From a checkpoint of a small image embedding model.
Model: 8.01M parameters, norm layernorm, num experts 8, patch size [2, 2].
Rows from expert 3 of block 10, named by matrix and row number. Rows with one number belong to one neuron. Each number is 500 + 50 x the weight over the matrix's rms, rounded and kept within 0 to 999. All counts start at 0. Numbers have three digits each.
# gate: expert gate (model.blocks.10.mlp.gate, 8x192x192), inputs 0-95
# up: expert up (model.blocks.10.mlp.up, 8x192x192), inputs 0-95
# down: expert down (model.blocks.10.mlp.down, 8x192x192, transposed), outputs 0-95
gate.11:500500500500500500500500500569500500500500500500500500500500500500500500500500500500500500500500500500500500480500500500500500500500500500500500500646500500500500500500500500500500500500500500500500500569546500500500500500383500500500500500500500571500500500500500500500500500500500500500
gate.22:500450000818450990126408000235999000491461898000597449500627467494353292526552569399000386621999489597123493500096558502437404565460331469570500000497497825699442106460975331624500286655500185296296281714407538736603500770514417000831374559999000500500343512282315873545338516931193460500
gate.28:500480500500500500500478500500500500374500500500500500500500500500500500500500500500500500500396500500500500500500500500500500500500500500500500500500500500500500500500502500429500500500500500500500500557500500500500500500500500500500500500500500500500500500500500500500500500500500500408
gate.52:500500500500500500500500500500560500500500500500500500500500500500500500500500500500500426500500500500500500500500500500500500500500500500500500500500500500500500500500500500500500500500500500625500500500500500500583500500500500500587500557500500500500500405500500500500500500500500500500
gate.79:532419426102999547491999749471256586099500632999533480166640500463000893124000390789000000195389506364476457586663761559595000270529482999999364999474899496000000189948723669612475863000894618612636698510499314208501432438479666176309500558284105486610813447394506092486000371315051495560
gate.103:999000571763532957509468293410484540710815039613726498168163500937229417301500621303000788460317530649019999569999607498505307867499402990433040668484446570492563810518387204501503545508958000223379233189438761543398550646616624840372148047070411298822371567498501999451636322479686118275
gate.105:500500500500500500500500500497500500500500500500500500500500500526500500500500500500500500500517500500500500500500500478500500500500500500500500394500500500500500500500412500500500504500500500500500500500500500588500500500500500500500500500500659500500500500522500500500500500500544500500
gate.106:500500500500500500500500500500500500500500500500500500500500500500500500500500500500500500500500500500500500500500500500500500500500500500500500500500500500500500500500500500500500500500500500500500500500500500500500500500500500500500500500500500500500500500500500500500500500500500500500
gate.146:500379500500500500500500500500500500500500500714500500500500500500500500500500500500500356500500708500500500500416500500500500500500500263512500500500500500500500500655500500378500378500500500500598500500500500500570500500500591425500500500500500500500500500500500500500500500500484500500
gate.153:500500500500500500500486500500500500500500500500360500500500479500500500500500500501500500500500507500500500500500518500576500500500500500500500500500500500500500500439609500500500500500500500500448500500500500500527500500500505500500500500500500500500644594499500500500505500500478500500
gate.164:846000000495024999667389390363999532497999510891443608875999547805000320497544353794861710754462422814999000084000188761054534545492903192909985637179503000241639339999425552000594265724365000881498064658131633999213415617000054260999621000406557690667249762184281777511460651002295556196
gate.190:500500455507500481500500500500500500500500500500500468785500500500500484500188403500500500095842500500500522500500500454500500500500413500500500500412500500500500500577513461742500412525500500500500500500500500500500500500500500500500500445500500500500500500570500566428500500500500500500
up.11:500500500500596500500500500500500500500500500500500500500500500500500500500500500500500500500500500500500500505319500500500500500500500500500534533500500500500500500617500500500500500500500500500500500491500500500500500500567500500500500500500500425500500500500500500500512500500500500500
up.22:500616999071501000819603999695004999518654201928451576530408562509706672465352425476999499368000857380814420476861360500515504351549585526467534999600475167389536913543146803396462730435500985764743672200541455247468500200332585999106655409000999500540809456772518000431539519254654498500
up.28:500500611500500500513500500581500500500500500500500625497500500500500500500535500500500460500500500500500500428500500500500500500500500500500500500500500500500500500500517500332500500500500500500500500633550500500500500500500500500500500500500500500500500500500500500500500500500500500456
up.52:500500500500500500500500319500500511500500500500500500500500500451500435500500500500500500500500500500500500500500540500500500500500457500500500500500500500500500500500500500500500500500500500500500500500500500500500500500500500500500389500500500500500500500361500500500500500500500500500
up.79:522445181000607482000999306475445487000114488461364275494804523169000528284404526846202475497206510482420418552507999392999334443919429999746999337232813501373744419476492502550506999000999295999609469709288000473501309187999262279481441451514100251617603497369444770623582215368200534429
up.103:221919507299352130525502582775503502279197849425121554576813787497609590791516317880999196500609480586999000471145402476577729232447495000506923277575440496436397341325688689650509565539000999610711770766429520540500434520496524056755616999999834739000649410827498000999208500498425881930
up.105:500500500500500500500500500500500500500500500500500500500500500411500500500500500500500500500500500500500500500500500539500500500500500500500500626500500500500500500500581500500500500500500500509500500500500500498500500500500500500500500500500335500500500500463500500500500500500500500500
up.106:500500500500500500500500500500500500500500500500500500500500500500500500500500500500500500500490500500500500500500500500500500500500500500500500500500500500500500500500500500500500500500500500500500500500500500500500500500500500500500500500500500500500500500500500500500500500500500500500
up.146:500500500500500500293500500500500500279411500614500500500500500500500500500500500507449500500500500500500455500461500500500500500500559571500895607488500500500500500592500660500500395607316500500509500500553842500500500472500518500500507453354641486500500531401500480344500500458500500500
up.153:500500500500500500500632500500500500545500500472500500419500500500500500500500500500500500500500421500500500500500478500500502500500500500500500500500500550500500500521500500500500500500498500500678500500500500500500500500500371501500500500500500500500424387500500378500500500500618500500
up.164:000579452473329147186209000540183115999079455486307516999999651295485604398527490612000642233781367308935863568410410845157518536195312235432112181589552050095477549783820532915549480359634949480288124505650603418482560854875484595314934466000999530000172000999542000242567615630569702544
up.190:500500601579500500500500500500500500671439500500500500350470500500746534500653644500500500683500500595500241500464500533500500500500500583500500362500500500500500500417500500356500500339137500472500500500500500500500500545500500509500500800500696500500500500473500409500408500500500500500
down.11:500500500500500666500500466500500360500500500500500500500500500500500500500500500500500500500500500500500500478500500500500500500362500500500500500500500500500500500500500500500500500500500500500500500500500500500500500500500500500500500500500500500500484500500500500500500500500465500500
down.22:499557637267862500519580966865999000573514444518667714280203632734466393076534683519372000528529353880550499310359535572999681462260613699744728502352541343269432113492494599367111547456499470523775618999574213483513407352224500394294387614623268483535678638503283818500717317708375147423
down.28:500500500500500500544535689592500500500500500500500555396500500500500500500500518500500470500500394500500500500500500500500601500500500500488500173500500500500509500500548500500500500500501500500500500500500500500500500523500500500500500500500503500447500500500500500500500500500500500500
down.52:500495500500500500500500500500500500500500512500500500500500500500500500500500500500500500500500562500500500500500500500500500500500500500500500500500500500500500500500500500500500500500494500500500500500500500500500500500500500500500500500500500500500500500500500500500500482500500500500
down.79:408108267097999278693999155535426000000474516466442824107507198647000477404515816699638524829429597999000533891470000215915623362386304801861471540497743000397499788504999679999384490731656498171610296591212999999000573898421101999999391500535245605806114000709999367508757818000660417324
down.103:727701484498111894495503640516424528670665454687761501546211601525346999381288497435529000496449475504392360562811695222000470499467506530414017538999416730496994494683343751706374512555573186173123450499397320415000999849819506505081484289499628512074500430507557999701551628491894823650
down.105:453500500500500500500500500500500500500500500500500500500582500500500500500500500500500500500500500500500500500500500500500500500448500500500500500500500500570500500500464500500500500500500500500397500500500500500500500500500500500500500500500500500500500500500500500500500500216500500500
down.106:500500500500500500500500500500500482500500500500500500500500500500500500500500500500500500500500500500500500500500500500500500500500500500500500500500500500500500500500500500500500500500500500500500500500500500500500500500500500500500500500500500500500500500500500500500500500500500500500
down.146:500500500237500483500500500500500608499500500581500500500500500500500500500500500447500500500500500500500777500500681500500500500460500500426500500500500500500099500500500500500539999500500441500564500500500500500727500501500389500500372500500537208500500504500358500692500500500500500500
down.153:500627500500500500484488500511500337419500500500500500500500500500500500500500410500500500500620500500500500500400500500500500500500500500500503804500500500713500500563500500500548425500500500473500489500525500539322500500500500500500500500500400500500500417500321500500486500500500506500
down.164:369175565057866773367529010999948000000513745942000798652946999503217719630286000932810808444283464519578347035823383697999000604208125000509637440528545000138293550892097712600330534000999247459402871494807740915526029493424507831520052133000000916613000315804797662927999697228686532541
down.190:500481500500500499292500527500500500500500500500491500500500529500500500465480500500500519500985505500500500500500500500394500500500775500345500500562500500500574500500641500500500500500500500500500500500504500500500500500500527500500500380501603498500500666541500500500558316658500500500